{"image_size": 64, "crop_scale_min": 0.8, "horizontal_flip": false, "vocab_size": 33, "encoder_norm": "groupnorm", "encoder_stem": "deep", "encoder_widths": [24, 40, 72], "text_encoder_norm_position": "pre", "text_encoder_fused_qkv": true, "text_encoder_bias": "all", "text_encoder_qk_norm": true, "text_encoder_parallel_block": false, "text_encoder_inner_norm": false, "eps": 1e-10, "steps": 9900}
Rows from block 5 of the image encoder of a small contrastive image-text model, named by matrix and row number. Rows with one number belong to one channel. Each number is 500 + 25 x the weight over its row's rms, rounded and kept within 0 to 999. All counts start at 0. Numbers have three digits each.
After each channel's rows are labels from the 100 images, of 14848, where the channel reaches its highest value: "place" is the part of the image that holds the peak. Only what is clearly more common there than usual is listed. The data: small charts drawn from random numbers.
# convs0: expand pointwise conv (encoder.blocks.5.convs.0.weight, 240x40x1x1), inputs 0-39
# convs1: depthwise 3x3 conv (encoder.blocks.5.convs.1.weight, 240x1x3x3), a 3x3 kernel
# convs2: project pointwise conv (encoder.blocks.5.convs.2.weight, 40x240x1x1, transposed), outputs 0-39

convs0.129:532476492518497525507512495531484463531554550524477513527526501491534514534534529458464503490509489515506512516469503470
convs1.129:523467526527471507499464480
convs2.129:539488514537495507542530472481473480522499500486489520472505520542465467461513493473452482488543503470467513523496485517
place: centre; top right

convs0.201:497477518479530495476465520491500472536493516479503486479474529485501496487546554472548543528522465486535521519497501482
convs1.201:475519515502488470532503452
convs2.201:539445491501454476524500543494466498536499556486488505506466507544516495469514506499488511478508486522528533531492515492
place: centre

convs0.1:507455500504509477491510470458473522472487505518510536470505497503504532532486501502489502458470530493445478483545449510
convs1.1:511538507529473493452501493
convs2.1:482523479507536505495454561476497526511517434496493442533501486480470483492505499515512519501484513526496518481497536507
place: top right; centre

convs0.42:505494547482519477515474500521451520523471475514511490461503499542522451488449483518501493508476519495474460482501469529
convs1.42:531472467496514507459472492
convs2.42:505493514500470529506485516519502551500558512459511493549477518470504472499485467511503515482476534525482529483514520553
place: centre

convs0.123:431525470517483471491482472489508526496472481493506516486455552522496505517514487502497460508481518508545509463467473496
convs1.123:495478541463518504511540492
convs2.123:500518526530496549480516518522493539477517482488477505542480518488481463455481505553473516462505491506492512496497493558
place: bottom right; middle right

convs0.197:529496511502514493533517522558476448539521531538509515531539507501534487514512521485505491515527472513484495491472488452
convs1.197:544483505527470495516467483
convs2.197:524484521527502502519525513485478462497481520512498505461521545528482455480484502490539480521512492481434555515491499511
place: middle right; centre

convs0.64:515496512494533483505535540539438475494552523482500513534484510485522503509555513474520513504482504496486539511474478522
convs1.64:552465489498520512476488482
convs2.64:556536487490466487533499519495530483510515517457441479506517538514487495499464486460478502505499490504477537469477525493
place: middle right; centre

convs0.53:502496495493429527514503509490491493475484467508488504546510480479499563519505499502503493516533460501468518497455547479
convs1.53:492503536491528527450486503
convs2.53:491484533457519477473528489556507505475475509550451534483485476486507500524459523495508488527506465526504520518510499472
place: bottom left

convs0.18:518485475488522508544487506501508511497520510477502532503521549522465507434540513489497555507531510495542505492489494459
convs1.18:528522460465521470506509494
convs2.18:517498503534528501542474533524467497513526512520517515460482495471463496529506516477492498493486537516512509537514523574
place: top right

convs0.113:507472495442515463509492488501451515501469494494535471494512504514548486474535510509540547516507506505452515474486484485
convs1.113:518485512517499496499548452
convs2.113:493495512486455488499497520486540520516518523469508508527453498516524526481485473435458462476499493488544526517497525513
place: centre

convs0.149:481524502513484492505490473518540529499518487518500477478524523519513472489464464497469472480470556539534467478526472532
convs1.149:532473492502463465503474477
convs2.149:494474511508521477464541453524467469456485513500484499476534464478502512550498511515531524507470493475460479496499469513
place: top left; middle left

convs0.160:518465490517481597495496522528481466511489541483510520492483520480495494504498516479506543499538478497494516497490530473
convs1.160:494500472481527492502442516
convs2.160:490533480511478476493479504541467468537507497526533478565550527465479480512484511496525515516531482516478511486474496496
place: middle left

convs0.141:526486505531492573492469499491471481545510526486487512491533499484509433447480494475494498520516498507511473485512486503
convs1.141:512506522529494500441521487
convs2.141:557475500516536467533503477516492444485499521521507496513468494458491480505489513462498490515526557477491493471520522517
place: top left

convs0.90:464503445521480472483467499513540521510521525490478506492453548486500516515511507512492466478487506488557523492478461494
convs1.90:524519459514491507503460533
convs2.90:516481470465482450514513471476495472512470524514469538463482497513504532519532511477508488545478479513508477515536479457
place: middle right

convs0.223:478507491496485498511488457508492466525514509528509489512460506529537490476494527510522535504475481514519519466425461465
convs1.223:480495533528485486477530462
convs2.223:503512496501533465505506489516526481488550504476508481518463518519530474454476504452483470473525463461501500485476469465
place: centre

convs0.115:529454456517484491499542476503507469499523553492512553476479534503505480471519516507495482513523499503547493508528462491
convs1.115:505461507521520463515460495
convs2.115:522470510566513466500527523499493501509517508501477533529510513487519472515515530516560486512555483529486523501465521499
place: middle left; top left

convs0.148:486503479503486518483488456532509428500496507496468466478507481465519481474507499470543522506562469503528491493510518495
convs1.148:519512498471503526461481541
convs2.148:511531482548469516500479499526489476484497523523545472557510490493511484520485521477474468538505535492500507478556522490
place: top left

convs0.71:455541446539447521497472495464523494507529498512490486497479487495528515503491523507481522488489495499548540498456495512
convs1.71:515515529529492502460463520
convs2.71:501555500467480503512502428542519505511492494535498538499486522515488536496522511491511483497510481463541467512502458488
place: top right; bottom right

convs0.184:478567498502534507521470500525468489520517505572503506473491491516475517526474497485520522531473478504550505490482509508
convs1.184:487509518471493501541493450
convs2.184:463477503507555495501495545493520505494553485478525504542483504544508486459506480478509496469514491496491504500439497467
place: top left

convs0.238:470477492501477498480493506508512454536523519518454529507461487499514544532521549465492512487513455520528514532472514502
convs1.238:478487528515514464511522457
convs2.238:520453469469447469532484530512488502500506545508512494540468507519494460447524498502507516483499499516515494530498533473
place: centre

convs0.60:509474524477508491511539515518465491490493475502505491491509499530462538522463516485475541471497456428491474535504511499
convs1.60:451459512495490518495529495
convs2.60:497497512488481468523492506515509507507512496542520509506496528490555548513476497493519499514494451495570547509506479454
place: centre; middle right

convs0.133:503470456484437515483480476452512450497520521509463494492481518464544491467512526491481515506511502492533496500466490502
convs1.133:477490505466524510499527451
convs2.133:515515513482474507491476521507476475479492470456501472537501492485466466467501488499475530471526521548463484497530541539
place: middle left; middle right

convs0.120:520468518506474508482484492524459462535488540534434496474496518492518472485491537467488514514524464494537488498513477489
convs1.120:540478530497510493507461531
convs2.120:497510473579529543525517516506503483504478516535530553512510501511492498533498541509502494518505512513509539482532481529
place: bottom right

convs0.132:524502543554499514500513507493494442527502524510496472489518470509500494524484529470473522505534451466472491531523533486
convs1.132:541441506495508501512484504
convs2.132:509508489525540521530473485497464520524501477497526522509507441519465514488546488488446502464529502471479480515520471506
place: top right; centre

convs0.121:496503537536531480465512516524491482524518543503503480496479515488507477519554523449520515512471502488528532552491494532
convs1.121:467532524470499499529504465
convs2.121:519469493497471529519471543501451523540495524539538481529479498502478479494522524533512525477491481474487511552520509497
place: top left

convs0.94:478489522532515538467462561499500521522493527518568478478499488500518484472525493452518494511480501476526491515488486487
convs1.94:476509502539518478491460531
convs2.94:524527495485473492527510502520492470517460511532543526497489525434521520490524520482529540480517464515477491525461492491
place: middle left; top left

convs0.128:547454512504473530470492485545471504497485495508502501495510537490498474473505499473505584529519472503513502500533497486
convs1.128:535474493501491499474544468
convs2.128:461511482553490498476485501509500480488469498489466489525444485501521520513472514496447471503485463513514499510555535482
place: top right

convs0.21:536510506507512497495489492499469472515509533541486521477467496429490491491514527449523479485527478483542494519531512463
convs1.21:509473516482526473504553497
convs2.21:506503506537472513508489495501488495485442501520534469501464500469516530521537536500508521510538554468492465479530520525
place: middle right

convs0.52:473503471529506483501504455526543461504571521521498533512502538487512483522548503478517487515532513511528516486485488493
convs1.52:489457511544499485528507477
convs2.52:500473534499519487494518469495496502531480507479452510468496478498479451517495506531538467523496518568465473521510508525
place: bottom right; bottom centre

convs0.107:491483484523457520529503504513492544478469528465530480503492534533484513484505488488455485509533493464482558481484495464
convs1.107:505503525486485454541527503
convs2.107:552538489508495521555519482495501457514519485514485492495508523467464476491462483473489478480543477487484462533507519480
place: middle left; top left

convs0.137:458469510474469466475471517447518516508471497527497494491497481534494537513491515527445495460474507526514474503514498534
convs1.137:531479469502478482522517460
convs2.137:522480492545488473489524506509460493476465527488517517461531490514507466494497546521508557505479495464475476499522472537
place: bottom left; top left

convs0.150:516453514530439489515516507529476481520449528539494482496511502497524508537465500499476491525556488509500472497487516517
convs1.150:516455482498497495458534493
convs2.150:464503440529474461473484489509492494516515476523512450548475511490533520526518494502492551510493512466474485493523515503
place: top left

convs0.0:508470487496489482521495499512458439519508513516465517515529495501562514525480541502515534487515469502466499493458468482
convs1.0:530467459525494484481505473
convs2.0:505478473511480497513506529507511460520478544467511462500460513477509467503512518492514522482494514428465552519501511495
place: middle right; centre

convs0.169:527498497482504497538539489536460479471519465506481534542557515504508526496468492530535523493545494503496479476522499501
convs1.169:500481493473470476468470467
convs2.169:524473504517496512527490511536509443526499513485470488498498491463485486479479564460475533521540466504515513537492519502
place: top left

convs0.171:558491523516471550513483483495506478530488515480482479512509470483494459477487513482490529505574459481518487486501487504
convs1.171:541470506474495513480468527
convs2.171:480537475506510484509470488532481500507484512530540503536492498491496499514469528532472511523518556522506521482563478539
place: middle left; bottom left

convs0.135:470452493482455500472454513477548505507480508463473508478462517515501508489508498522516448518521506524507506466537523489
convs1.135:546536480529475484509504498
convs2.135:467487537515489504484499508464543515523505482503496478486481485500489535508501504500473485498493491522606520484524505523
place: top left; middle left

convs0.199:482490485503444515532493496511507507500485511502522537485478514485479506480526531437504515528548489497572511501489469496
convs1.199:484531490473496469485544520
convs2.199:501495545500456490488460499490505527498489489474485459455518522510536460499495504466500492530451486540474520510476490464
place: bottom right

convs0.215:456525533511473512497491495515522515491508481543500478490512512519491451470476455474446470483480508514517471455512480523
convs1.215:519493445498499516482504540
convs2.215:493483508481508491479490536528547503505533528450512475543432522494543473483503484496513484479487493533525516512490487521
place: middle right

convs0.136:519487473525487508514478508545528440527527516523477532485523502496533489514519517481496496514576492497494472460493489489
convs1.136:503474517454522516477527524
convs2.136:494525473479451525496480511534500501478506507483526529550485501487510491509500491462455497475509530515466481470475566488
place: middle left; bottom left

convs0.236:505511462504461487514476455521517470512515509518467514497505523482530505500514519456513498522578490513546478471518492492
convs1.236:512511495517515492538481446
convs2.236:502479515517575467502513506512521470506489492504462524469534507493492483475478507530544475506530466543516523502487465490
place: bottom right

convs0.180:438502476492434480502475485477489472503500496512482507487492537492502477505498502467515470522520489520540538479440492498
convs1.180:462483540536501501479517483
convs2.180:517511521485548508536517508504530470504524505490551489517487499483459461456479498501485488498509489441515482487441488502
place: bottom right

convs0.82:520525521556532550498461523503451512533504519538544491480502479480507465508493492458498506526484500468525483506501496498
convs1.82:493511485493462546491517536
convs2.82:528496474539448540549517509501484483536505509483506512498535527466481494473504534459467500486528494493487499494495550479
place: middle right; top right